From a checkpoint of a small model that answers yes/no questions on an image's attributes: encoder moe top_k, batches of 48.
Rows from block 2 of the fusion encoder of a small model that answers yes/no questions on an image's attributes, named by matrix and row number. Rows with one number belong to one neuron. Each number is 500 + 25 x the weight over its row's rms, rounded and kept within 0 to 999. All counts start at 0. Numbers have three digits each. After the name is the row's rms in percent of the matrix's.
After each neuron's rows are labels from the 100 texts, of 14976, where the neuron reaches its highest value: "fires on" is the input token at the peak. Only what is clearly more common there than usual is listed. The data: pixel-art sprites of 400 made-up characters on tiled backdrops. In brackets: how many of the 100.
# fc1: MLP up (fusion_encoder.blocks.2.mlp.fc1.weight, 768x192), inputs 0-95
# fc2: MLP down (fusion_encoder.blocks.2.mlp.fc2.weight, 192x768, transposed), outputs 0-95

fc1.318 145:489469505509487508504480504520497544494490506474491504522523430502469518522485474499464486506486516517492502460462529485476487507501543474536484453476490513477515503525500498519493511505455490481530540522521480470459483464506492523511504467501485505488524519537503512513497502531482462462
fc2.318 139:507505512509546543500493508496489482475481502426531498506455504520488513518504508514512483537471486498496491487509520490546483514484491453526468510508451493474528535500498524524524511502549482472478509527506501492456476479511555507537490516522519464510473491485475516516459508496563490513
fires on: "white" (68); "pink" (22); "teal" (10)

fc1.371 095:495482455483525497508490538520472496519462519479518509520521520551471510522454476478479512553474519516521470477493465485549506474509495519507457460534522485498508492521478526527453544483564461474540481502540468479452481487472499519502519493480516435501519524506525572512477487496490486474
fc2.371 080:488501534499475444523525465492505479527514513490494514529508496501470517502489477526520522502509501473533514491545533523492516490487537474507496535527525479503530520519464467513549480528513530518502475476524475543515474503508512515489510515504494529499528458486471473552533502537553495516
fires on: "teal" (100)

fc1.455 105:440476535473544519492560482451522534561456457534491519511481460501505504486526504513480522479509554487515481468487477482501497495534508463501453476531499494502502471487497524478497499479462529458494466505477494548516523504521528472480486480484474529501469479514506548500492468512559511504
fc2.455 113:477513545475496505527488500490523461485510505483512483491486471511517517479505473515496467485506515493503442499453472514514509466454531467483526435479409517488480544485534504528507489494544509519499487498513487457473495534490477521509531540519525492489500476541466482509485484519489478502
fires on: "red" (100)

fc1.675 137:465472505492510497528504531445524528537487527477529532486423523506510546470511515510450511536491532519540492481501489462490490497529546505473510518509465533483501518456526512465501459498502480558518479517479498512454456501505452522501501491522501457485492457485441525494482535533500465509
fc2.675 119:503466470529507494480531524535486482477518487483519490490490504532497498493470521528515532445486512506480496465515497509472546515485453510485527443483524560511478459530512512506486496428480514503482508489539511485542523524468505490482536473496502516519501517498495517472534536484545472482
fires on: "yellow" (91); "white" (9)

fc1.53 076:483480520551502475574466530506561460464479501460515515540466517515498520480494459475524489486535532493466467488473474567467483526470509507530515497500480491496452480513523513474489515504470499478534487449492537485509527471544501513489524513461493491487523491498488482468514517505501478478
fc2.53 074:458479448489510494461540535483462482483505477515464523478487454507511482517482508520456493484473485470517496440515495477486502492431492493518450540491470510510498500548470514521493513509477495534498487471467536476478483521487507512462469500491522462522512496471476489518509513507450478465
fires on: "pink" (71); "white" (16)

fc1.650 084:500532526506512490464511496472526468529448471503518472499526519469497505470502486499462522469457452477471502473513517489509522523496517478491521472490532503541462456530498550524491525475545511545485496479473484488522475471530477470505486466505482553503506528450496473489515528507544490522
fc2.650 077:519465527469502505509465527497478542507544506471502516498493488526494486480519492480507520482464506543511474534499474495489495478502480539488467491507508541497514539565560481481530464506485494502530469502514479491492514505496470468462512514473541488512480494523540508476459488495485507522
fires on: "lower right" (99)

fc1.185 086:501543478472524508492519455506560466470555534455521520487519523481502481485452482471514486483502446503491471519501479495509494527513538545519544500522486510500439465498510486522439525543464472477489491517538499462459511465490505500481460511464510515466497492488471511532519524557534509503
fc2.185 086:509505505500513507535510487507484518508521470492473505513509537517530524507484534505572487465486511482471530504475464477537515489498478507464463490531490471521490514535474544514527516517459490504526490495489503498516526477446508477497473532509527480495485528502529511499488533462453516506
fires on: "large" (100)

fc1.439 091:514498465513454508497497489481495517525458527518477548495483520545519497526489493462538512484504460516529533544473560463485519504464497495503524510481489521477514433492540541515475476473513492498489491503529475541449548500474502500468529530518473489470488513502507490510536516477490460530
fc2.439 076:483509550499524506491544514545536460511519513487505504498509432482453504512472456513429510492562502491473484470548467522501479471540510485523528462518452451501484474547522491503519522509481482504469490480521529491510497468483518483521452477506502478505504472519507505532508496527500508498
fires on: "lower left" (58); "upper left" (42)

fc1.339 084:510488545474486496483516505485477532483499509515524483474477499478466484485450473432504465501534505493545523507474489491476467466463504500537535469525470476521509549505483516468520529519436530491491492519544534496502476508462499466540501520473497466539522460529480461540477485490440487539
fc2.339 076:462528500503495494515523481501497480512463538532487530460525507487532513480508508471467535463492487531502504517484514516466548520474489521488517522514481550522539464481512462468517513501524476525488508515445492524504483544459516533472532554495514463508475517498530498476560505493505469464
fires on: "green" (63); "blue" (23)

fc1.357 095:468478513497506491485502492507500463490511465484553527504513527515510537534459509501536489519469552469503498448533505506463519508483539507483485455505492513475513481499522531505454487515465485453466443488523492501468468485494549503503484515485530457558507517497465477489527474532486540469
fc2.357 071:504466479534513500498515490481461515492511507511464468512508526479520521509499509472426482551500489516467519500538473483503532494511485506433495520534466502516477487508489475533529476441470495496533554519513494488484479514536525501499509483505492502483540463512521487484458521483506507509
fires on: "green" (48); "blue" (45)

fc1.110 089:489513461496474500480486515506506467531505480449520483522540452524514523539474473512498490480474462551486503514502458474519540476464487485469514498508480489523522485554523507504507475507467481520460532524521541495481512538486496478475464530493491496461468480512505464504555508526491468504
fc2.110 085:499512505486499475493496527506484528510502524463464527479500496506516532536519486502517489527507489460531493469513535516523558545546506513534432489486541507513485534487509480501489501459466508488529470475483495541489537485477475547531440449467478485497518492508493556515492490473541464475
fires on: "black" (83)

fc1.154 109:555488513487473481503502458475526500483517535499517513467480465507470534506505489504480527489490499526494508496500482521522471452519470507479459540487519448480489491547466514471512437507479515521516489515500506487511482466541467509489521472508545481465526466518535502522472514546524482487
fc2.154 103:507447530518532500509505537501469490546524530480523496501525499492501471516504481464521524511478528490494544482526478486536502540516491490492491532506525485500508523533498480510543469548494494530529495486462486438479487470481497487554502486504495517504497531478493513509481521462500535553
fires on: "lower left" (67); "lower right" (33)

fc1.709 088:477518505470496494516518509495489485461534490518524459453524527496505533478518509505469530512486470496524493513478487498513513511541532503547505460521535448498529498485494501469518495534494562494532504471492494433471456490507502510468557492483526499456470499504493505534469534489522469556
fc2.709 087:534506559544518523475473532455511498536497506523500524450494480503492508508532500527538509484515515541520477509500483532522478478518492506492499538485512499518538496526516447514481516488531495509491412513524477492522532538506472503510447511479493547499497475468518520455530483489494526456
fires on: "large" (74); "lower right" (20)

fc1.401 102:500523445505488509533543520507496532481475450527480535490531525480501448481495478522487493478500531510502555505515492534505498475511496467515485540483518460492527462445476535520473513488507488531503539517490507492464474552523523545529523501481504512485480543519522500478551466482508505465
fc2.401 111:568498555505513557554481533509465498527499506488538477529517478513478474463532469503538515444489514490505532516454487509502517486454509508492508455480517472516500518471493495499542500518507473502521509507463475499507468498517461513523478539495491457516477502529465517439486497486506508528
fires on: "black" (91); "grey" (9)

fc1.267 078:517523527499522533514488508529514518468520493515480508530551525541480523493530503496539507539482523524517484538512520525490509477516545484468512495492468526537544482507448535501468467482499460500503495487509470478545528515515505503472526538501511513506502463523477523522537551528508514508
fc2.267 081:459510438514479473521534542482464489489483481496482503497439506492516498506480485513469498520486483505488532508518472477491497501503508486541531486510505504490508494536563509501525511534515486498522514528509485465447506466528528479541522507481465521513442502509482454482497462485484506449
fires on: "lower right" (99)

fc1.754 093:478474475494500502536491506503544489469476528498516499502533480544500479520480515447499533472479520512501487480527484525468530524533493498494526449489518479470489482478468482492488495498520477512494494550516502481492464501551488525531534502503530475514502487466489482510521508515479442503
fc2.754 092:528472476476512484488497490523486468492509488524476516500477492494547493484484488554503544486538487448510469503514543495531541519473465504516511489454515495536488484510509524512549489457500530510503497500481487481474517473511493483531509512523534494543528466528524495503501519507470507532
fires on: "blue" (100)

fc1.543 115:506473488529469491521517484534484478518450495512541527514521493496450530459481476494491553495482503487491517501484486476511507505447516504488478537456472507469462469553512489500477491540555486517513527470512502419465532470487513488503542468494534502516506476533473554510477494483483457458
fc2.543 102:509521500554523524485488492455456502496472514498442487543521530507457505500480526505475491544507463499540476518466520461489487493524495567554509536503463505533510488536497492516494522527515511511535529530508506520500516457489558514486473482527505529510505500522519515500500494519530513505
fires on: "lower left" (100)

fc1.416 099:504554482499457539489498499511481535472500497482510519509482473454527498476506483485474487504504503486447542517499477502497501492458471506485510545523510491462513520526505533476510472531473527489465490490542497551477517526495495469488505501543470481510505513468508562484560522503492470507
fc2.416 111:477484471541515476487483510495524505527489485527520510435480480457522490531487459474555523511479488488483502476514458499491482462445491511520533482520537455504486513458475501499539485500533483499508543525485515461457523481549487514499501481450514490462534478520477489498473481494540510539
fires on: "grey" (48); "black" (30); "white" (22)

fc1.224 078:499513503477563468529477528504465465487460490460464484476518532481488516539503501478489508479510511469503473481542500472461494537456494515523511536516509469494433526517519488504504491486488490511506490460517506505508520507472527528506480505479507503525551458458499518497498475472504546484
fc2.224 073:506475535507495493499487505458452475548550476522527482491528471470512486486472531492565499486544487514459493505506497488470477472528500511456524503506466498507485486534510477486471482533514472493487478492513517486482478554508495485471510499488495540484489531492488484490494503517515463529
fires on: "brown" (42); "blue" (16); "green" (16); "yellow" (15)

fc1.308 092:487480510515457487502493512511537476514496520508533486540490535475523513492462485486480567523502530453516498510532486518477531482486472509471475483545458477461493512469534511511470519511536508527497469547497480489509516511527462480485497499544504551505511508498509518535568525441521527478
fc2.308 099:489506488499501502495515518523495525516544463527495497478506487506498518500503538545497514523573489449495532493502472480478500526530508490496555505482522489541543494514476506477525507508506502469461519515491511511465525521507490491484505487496491463496500496487520509480508520533493514490
fires on: "blue" (100)

fc1.722 123:479482484497519545478482501511487514461465513509532503507524497483486510517514493477498522490458491541534496545523485513478484542458501519475503490496472468495473510480474453506506505506467488458504468536460540466470451521451511473477510510505489533548483484531481509484504518460489493474
fc2.722 146:466519475508507482498539515483501474525505530530513491511579495473513495519514543526553491502493544478505488473496505530445516533479464494491450510487511467533552543473485528520542472488477496497536511500504500499498506491476562517560458529520491495478456495502519495461490494503521488500
fires on: "black" (60); "yellow" (31); "grey" (8)

fc1.14 080:471458485543546507465495486472518507516513493540513513494494471495472509479527466492465486451463507497485534523488510514477524556543470506524475475497465486542492493488503505500511517496521507482527503527484462467506485519455485528470499466516504501515477439538509508487460484506511515529
fc2.14 082:483533506496492485491464501484517506482477533481480529530520508535506463527487495492496513516482502501515489493530467501495463496458524503518447509475539516484509519541487495515594518552534506470536482496512518478493499437505508481499545542504498495535504491486498506519513508524482520495
fires on: "lower right" (100)

fc1.368 084:490502520484535507460456469495472538486516512547507486473466489477506519548514494512556511485495529509502496473512485520530527520453561442515496469538477463485520524555486500455466506506517493518507548491467524487478534489528490484474511512517518468503513448532485482523532479485544515487
fc2.368 100:503525486444451525511530556461475506490506493497501506512507541477502518497483483500486477489515511478521504477497476499472503480509496521541457468511503499456481532507528539509575497549523536514540475509459504540510456515456530529496489481486497498506523506457504532469479532534488554491
fires on: "upper left" (99)

fc1.126 124:542490495461533504491553491534519482518501511471524502527526486524498514522525468530507535450494526490468502515527469483473496486488473497451484471510486448479483502532488515461541471480509546469459483461470501547515475522511500544497493488462468485486478523491533532519512460541519495485
fc2.126 106:469495489506499456488505475521475514483491532514502537461480496490533521511506503491503514524466482487498464476530496512535502454526482518518472466442462497539457511484501490499421553431504496477518519522461496491473453481534504468508506513484505528495496472471493520506514481507430520497
fires on: "red" (39); "brown" (31); "black" (30)

fc1.685 090:521468519444505470486512511480507506533539529499518484502465482470470479447447529457468482528474499522521473512517486534496507545505516490538498506502502454444467483487505523524499540530483505497506522525525500476482518453495513497474492528521473502508486561513524513515520474525519511474
fc2.685 104:482519525504543525503501463531476506479482483497439492516508505513526518535485470544508516506493497536519554523509508466551467475472494461500509518509497435533484515489480486445478474477558498486489500483488513428518456516504488506509510531482502440490490492502544485511442495496474488508
fires on: "large" (100)

fc1.446 104:452540511480495494476503505502476538504528472479486507504505519534508479499486526462526446530460470503485503494504465551490491473492487524519505482473518499544506501506496490493475491501479489534499469461466476534507466515447520484487467518485491476473478505502548437496473510433504505519
fc2.446 111:524484460542459473514518495516511480502527515519449511498570495511485478492478467541530487459505473478491474511527512490537476489497511495486474503485501498518460486453507525540481478532490487518456519528530466477503509467478467495499513484486504527514482542525505478518545520495553464469
fires on: "yellow" (100)

fc1.295 082:502508432515491468529530516529523511503529510521480496471462462531533530532487480557487487502516492465467512538519517484484519511501476468501534532520488527532485529516522463460475529530527488523461504460484505518535482550499543495540460487486515508525513487489499509487515503461470525506
fc2.295 071:496496521525517495491486503468514524490536525560522509535535481511504485500521533507525500470500496535521512457542478531508458476475512486514492523493535398487517495492476501476478481436473503497469567487536528495495466493494488509491480497491525505502488497458475487505541469525492494512
fires on: "lower left" (100)

fc1.329 115:521494499484481511492532499509476470472499509529488544527498486565501452549523545507516502518503473489513538502497469495454464490514513517497505542481484482489496457502461518503463481444523511509531500489571487506481476489484496501508499467504475497494453517517493462523497486514530491513
fc2.329 119:493473477501557480494527521463486545492495525514568496469500511512487462451527496468498479540509504490491495511487513490479555516484468505514517469453486447535478479515532505535480510509505472528475522532470534497480452494493537456513516545528504515526503514481501523484493490505505512505
fires on: "upper left" (100)

fc1.79 105:528478468522505542527536476494500500473503504525519487505475484467512497508507465475469487530525477499509496564466465477500458464516509514470504523490523554435458509482478452513484476493500473508512514487507487518475490515487503507477460497483511489491531535533471484516517476522525522501
fc2.79 085:487518501496474476491504482537501516473515550481507498532526508481480484534517496501518476466496522538491500447476484494501488532520458488487497469505546475522508469569494511468472525504493516518503492477516456483460510480510470466483555505530481509506470454527501499480530501494488510507
fires on: "upper right" (75); "purple" (24)

fc1.304 083:516477518486520516503501512440477530488492465496480468447491521490505499522468493483497520498508518450488540486477488490493482469495507513544462521467495475502461491497536496483521540488517468515464500455508532471535534478498481473472495477492545491489497495543470498495507469496510513524
fc2.304 078:527543511543457516537418556470519522462512513494519499502492486455483473517520472508493525504489490466514479509497508515524461489516495509521487482507460481486515474536495534525480506516508531485497525510464466513533520520466465481505500510523530517492540483544503510515532495487471480514
fires on: "lower left" (100)

fc1.710 100:532496497499481488501541528492474489493545520482494502475507473468485466462499502525484493481521465501509504493449468477493492500471511503563516494495468505483483498508483491504462492427485524533493512471499454491477508500472490515511512498497532501493519466517477507493475549511527505515
fc2.710 099:454490491512488487489485506482555505488518460487478502511515498497518508467544473518511522527476549494513466562430467503524496519488528508515491517524504441547534475532484513473477493500500507504497504504454521517505527524501553428499465500515497523516496530480530530491497512519533519484
fires on: "upper right" (75); "lower left" (22)

fc1.242 080:494553507473442497482509481475487474506499470505469517533473521507527508487544515488493514504458546505536488497506462509483480476503504493505478497515516483511514519514488506487534489504520469513466511471515511532553541521518489519509475530502484532492542494473492528519523507492530503527
fc2.242 071:472515517546476528509498531525466498509527460542479507482522472490517480471502519492551477491524490496505475452502528483531505501482501495550525510528503508535489505479492509461532454501488531457476543491550486470508464496513525475472532505454458476472482507552487492519462487499516522513
fires on: "black" (46); "brown" (20); "red" (17); "purple" (16)

fc1.506 090:473530492517519487501526519466495529475496471494448504493474525484488518543510498498487505513539501494468496533466519533452522533501483515474459466470508522549451505517501556481516470486538488444477524520492504544473480535550519471505486495525529543531494470521477485532515474514462502504
fc2.506 094:528519509459514542502452545525525533526512543519501463491500499483499500469492494524532516470463477483493536496473494494527483487468517514484457534539543504518499496475475516523479518514514498526487472494527510472484470531494481485515485485515497463504509473473476503474524512466486509508
fires on: "upper right" (100)

fc1.107 103:475520469521508470496540497495522533528497509507495481537521499548529470473523533466518474529509507485468504495524487509451535483503505521534530523480493552549512462500439472487480507513491478490523475497512491481471490513527465502548516497469519524468477520520492474524542501475446509467
fc2.107 132:498510530543543501489497531470479507520519463478521509483499503476505542423516509483532514475488496471475468493480489522502517489479489473516581496520475495497472470489506517515559530494512482520470489481469489465481457462552459506479472536489497492497461485512531509492506500521513506509
fires on: "white" (64); "grey" (36)

fc1.90 088:524466464507471482521486496530449490536513495497470503499485538516463467532537472512518472458466538501542488541486487464475491541480544512512516502463469491490474461485522448480497526494504486509513531539501488520492524469530533474543480492479523540513507490553496458488516553521521515547
fc2.90 081:465560536517482529511545515516528519499470474500481519521523489522482467513522508512519476493514472511492491538480501506551556502475525510495499502473507495474514554550538530518527589498520470489498514537498518509480509502494499472538527495489518484486478531519511539443447509499495472496
fires on: "upper right" (79); "upper left" (21)

fc1.137 108:460485491475447486463506482521486511457485540476465468499543518533488513518506496484476479476522512486558496504502478494520504481481510495516507515492544472499457516522481440478485503492461511498494512498539517508540491511496517506445504495507492487517460514511478509500493516490517496461
fc2.137 122:478488511497497504487497499489542484510496511487530501528446487501514480519485521462505537475465503469483525440513512459476515530519500511551523459484489483483500460461470522584490493430576523455508495505509481490531482509492451490523556545488522477517509497530507534514529498496495509537
fires on: "black" (30); "teal" (30); "purple" (25); "brown" (12)

fc1.59 094:516483489494484544511514486472511522502544476523537471474512478470472528532452464512515454550497521503489475517495494479515461479537527466529505476508499486492488489479515478513522476500507527463489495498529456470514497486544452493487514498538454536496460575510516467477522484536454500524
fc2.59 081:498499511477512519507502549495534547523485488533475462564454484509505505479502485516566511487460491493500517503491505509515498482525482497475550509515468528504557526491467526461450514510504493522481507523487515533487483485454489522474460527507518466484510492514517493532535518500504503477
fires on: "lower left" (97)

fc1.728 115:499474479507512494498499480528539518459501550476539459488517469513491507495495491512548500493518519495522469477438496474447500548547539536517472499521474483507480530521516455482497458495499535483514481494482492490559509478466463519508484538484477535503535499494493496539507497537493475493
fc2.728 085:497467489440490496462507491493521498492501514486483518448469473514481491477535494507529472506513498492521474474505448504489527503510476518545503500512470501491492507494489539510517477503462481510498461462503444489498510544503507477497527511505515530506473486459479459500537475459506443519
fires on: "red" (73); "purple" (26)

fc1.399 100:469526487483479498522518438481481501487458481530516515482491511490497521494506501496485511507487533525455467556448491529471485494524506457502484460528514489476531479481460517506479496485500515485507497451457512445533496474529475507504493539482477507508505506490488450527542533517511485486
fc2.399 109:508484499533496487489512527474529530493464494555502516479503480513523487511489508480505510473476497540530494506560475469455473498451533559500491511519543492456487510500533478499543506496511493434536516492534479532500495441506482500534504471468492524490480470479473496491461519464510516520
fires on: "lower right" (100)

fc1.269 118:494534517522550553497500506477497531530497490528457487492445479546517479536541493468499457523508458469535445475493484446518493501505482519478495522508486526510453504483439446534506492486519517474557494535511501526500491490524555532534494497455560520497468475494532511502450487476523506529
fc2.269 130:482507503511491550520510494460481513501527485509535512569494474547512510477526521486492497500482508541511488493490497519450536488483456477523487505460492539508504519513472517477531509529515509489456503492541491470502484508476540500505505534511510531507512462481492468514478536490556490532
fires on: "teal" (60); "purple" (37)

fc1.457 107:519499496509520469454523477497518497477473461458516517517474510502506485491499496510566492450527468489509522486446513435511511494501486468493452535512503504472542466525474479493526501518485506486494483527515502469437451454533477510512524498493495513524467535501544510532517504492522495553
fc2.457 133:515515462549512500496473554493528465528506492507454525511530466486505501492501513535525492533477541505463505503526507479506509484495467481484506517520457482521527500516528495498504472559540498483520499503512464451454495503534477506526494492494479491468477476530511553507471533496465517503
fires on: "grey" (52); "purple" (37); "white" (11)

fc1.527 107:527536473456432543493503482527458456493543506515482466505492512507509489520524512520510528479532539529509467520472471528534508508516516544497525438467536523487540469475467502512477500532493479511500488522481499509511519518509531518482505479519522527517504501513473493486571469486450499488
fc2.527 100:452478496527570470509457526535463513505499494529473510516502479508508481513460488454498475502514492505513452494465513501474517504503509487508515478504465502534509485474450485491529514474472523519508504516521468519505542521471491473514551513508515454497510532502528493539514487508469500468
fires on: "white" (86); "green" (14)

fc1.388 105:544504477522501514497501520533488511531532479479527495486510493457508501475483454483558496519459531473462557476461504488526454486504512503489488511467503545486482526453538529459536503540474489461519478489518478507472503493508529443499482522557484520487521492536461484533488489484479506485
fc2.388 109:518492469517542475491537456470528465494456524517491500566491490535482509513552477477474451480487468499493457489524495483429494530502468513476483487496518458505511459539494518512474491525485484462497507528528529566508512487491516527492490475469514491519533507510535504513451453542499517490
fires on: "white" (82)

fc1.262 081:504495532496479492486479470492508467485503535470460446545471479533477462538488498461508521513461509537479491540478507492484523488494507510491464452489481481502502491525507496484473475508503486529499469510497530513465521503504515476521501520511479473509517486558479502515508454494468517504
fc2.262 062:484503500462476525496462480489469540520494458490512498478514515545469497496517473516490514528528550525493503467505555474463475512520478463495473489558510471549512483454493493518499483481515522522553515482514503517499488493514453537532477456479517542485471492467563516501511495498498539497
fires on: "upper left" (100)

fc1.646 093:462533453552539474479515503501523507523483503522520508489481531489497489522488514503463494470497451536465450512492534523450523485483470487498509494503492516475520503531552523508481476491463509499512526547528469488530474515467479479470531531481504478516531485543508461486506520512510513489
fc2.646 098:492504491508475512487507559513489522517483467475489516512525488544519481505524475492533487500514498466510478484520484510493512477471513468501530547475468484483454471478516524537547466478501470493463529495534496509491496486560481520524453488510492486557485559501482503455464486490495503492
fires on: "large" (99)

fc1.568 139:526491500501515488508498481522513504536510509505462507500530477498498491469460483562523528488549532532474518480510503514449455513500492455516507522512538525472530513502495507459535544512480464534494506485479498448511493500517492559519508495458520522511513507508513477504503499499474518548
fc2.568 142:534499516464484474512464431515501489465504535529512515463533539450497503493509520512532475480515492463534519523444495468490572474464462521497553503465478489521523473478501490499487482500485480508474493499530462545514466515508518486515518507495510530526461527512550563470515540458522510510
fires on: "grey" (100)

fc1.189 116:508503474540508483509503493476527494511496492524527464519539499544507480489490451474541477472503519529505495476476530484473499508514527489556509460496501473468485511492486494553467470506479492536500538517498486498499484495529502462511516551511509479490515505512470481525527555492477420507
fc2.189 111:486485500532505528510518539534457467506509465494518510502540523497477515512510505485488504518534511462513522535533501492474507511505483513520448517533506463488504490488517516473539482517520497466490461504502525518502516547483531503532463545502490523468505484509536496510548513519514495459
fires on: "pink" (57); "red" (23); "green" (16)

fc1.157 087:431497507473522491535500457499500494513493499512519500497505467521518522483557499495535530515513482503508524511494523511524518476499460546524497533487494491516530534498522546491499494506469484553522502499556493495464472494467513465508477527513513479494478470518520519500482520460499496552
fc2.157 082:553523490498486526438510522516486526510455485538475531528468530519513519484517512515548489457492498467502538504480496520516517560524512459508524535517481515451487490519558463518515449521502481476513506505468515520515526466579525524517526493510516523537481498471465497489516513522502507485
fires on: "yellow" (41); "upper right" (29); "orange" (19)

fc1.540 090:458521474513453484484494476501507539488450481544501481547491506500498520500505499534474477545484485481539505518525477557512523482522512479479467476450489518516490476498511453498507492467491537502474514487502529476538527553519487484496508533460536488501507487481517494484529530486449492534
fc2.540 100:470492487497534499516509524504569446517498525518505485450514500504512484502536488479503500505528510496473512468500493518505537487495486481459518479557509450508486499518494525529508511542500481517548478494530453562498513463434466490477527504476519492514493499547508553503496505482490489496
fires on: "white" (100)

fc1.161 098:479474467555503505511521514542471481459486527539480523474455455498479518520462485498501457503552508505561518490480470494522521503507512540524450491504463479487514465521492470508509489491512474478492522504511500556494495554493520532499470457480503491534459521478498550458531484498435479522
fc2.161 095:431496491443493517493496521473539526471502451509464497557534503540512523495485488481494505507457479498479490501519483508490512483504483457522457505514498505489481517499478559512536529493531504496538485492477474487508505524508460447481523517527524529493534516500509458516477531513551513449
fires on: "large" (100)

fc1.394 088:526451534456475473495477487463484486529498531499525518544506479490543519523498477496523524511530495511487526487500551508465461525524532464445527503513515487480545493533475519500467473495456518511498524517523521520527526473531473505467545525472507509510477486514505535521529513478485470496
fc2.394 085:486488458495542494497540508458434487516475477484509525489535478522482528500494463536500521533484516506491499510503502508508536499502499506518504503501564523505511543479466514503479470537510491477489495496496490519462468495515516533500496483515477461524528531488448451499503487491510499488
fires on: "lower left" (62); "upper left" (21)

fc1.667 109:473494483478482543517478481478480522480540476477501522445484493477490477510489527478556491503512487499491540562519501493527474491512524536541471486504469484507473471476488510480500485524518513482486500474562507494534481488505536506498527465493475459517489523499540497482520523477531467482
fc2.667 080:598531520544514489503539447503450538537494517551516512488511523480505483514477507518466482507489489512531502470517473490472481531479498471548483484489496504473486532477514525508492547503526500527496525464509513527504532538509471502510511483501522549496516472513525537516564484504514516508
fires on: "lower right" (85)

fc1.319 103:512549563504508507494508499512445442470528539486514481460486482485462470512509486509548496498482519522536478545499518549498495510513525546482455518488529498491502500495512521475506476483503490499482498450520486470515563506516470523524517532494524512502494500478478524489530548497478543493
fc2.319 101:421492446520491470516457489508472494541483470491515504517470485524503497510477492506447526509498484527492516530474524499513494499492522515491484539530533491497502435475504494494502526497469491533489519476478519486516497521520489525531457461519482512531509515457517442489552490506457527536
fires on: "lower right" (61); "upper right" (39)

fc1.503 095:523506519540501508473503511470502487492523518514510512525531510461511469509522504524506440440485489473518467506478552493516467497441515516484489477441470492479512524527490502552460457524520495467499492496495499470524493525452503453499520470522467462504471522544518543504505509525493534450
fc2.503 090:481510502536501447534452479529515487510528519515504522437504482494479504520494503505460558483524539501509514566497461499516479461505506518518498521504501513525495429462483524492516520498484494527504508510525453474493518481498483459499480506487491458508466520462505520499499486498496473512
fires on: "white" (94)

fc1.606 084:524492489528517547488546539496502513489533419536477471523473469516502516512525468504520515488479499516495440486523488463537505457505503514526498511473469495535470457511457476536502518442513483468503545532534544515509524508533529474496511491495473446527515495535525509506457524497500529488
fc2.606 095:513513494519548460471486525475463514473511515503488529498506492533497485478526523481494473509504460511511529491459465486514553523508496495515491512489476553487508481523530518468527493540501505497464530468531548512490513481510521496524505510510488496499481463519460487507466516473508481476
fires on: "grey" (72); "white" (14); "brown" (9)

fc1.220 105:498459487456477524496463524516522493485507492500533526501533488491538485511501501509503471496524540485509498518448496524492496498470467523503495477529450545473539520507530485486514510537493487483498530551527477499511465475508491509539488519489512513502505512490538490490467495502516484472
fc2.220 116:477494499497534467495470492487468443491502492520531496521541467520485516469538520535564534504506455497530501510547510492533544469501459466476541464484474499498503475517490453482530456484518519530454528506482483460455478504461487501527526514475520487490489522514512487497496460561490541549
fires on: "grey" (55); "blue" (30); "green" (13)

fc1.400 092:543512470533542528484508459521521479494513456494480520500518514521494504531468508468493474506503495519523511492499489503505495523538529511511456475457532510485516487509501484551452484502519567493529521523507502466473454504474539507501490496473470473489490483496488523538519538479489516471
fc2.400 090:470533513477541498546485507499507534534495506494518495519531482504519502494511528459494507517468521475493458469510499442502439525485520480554518482478476511483445493531461498512542500507502485510466534509517508493488536496497533495472503487535478470492476516541516485529444469507519478524
fires on: "pink" (49); "grey" (28); "orange" (12)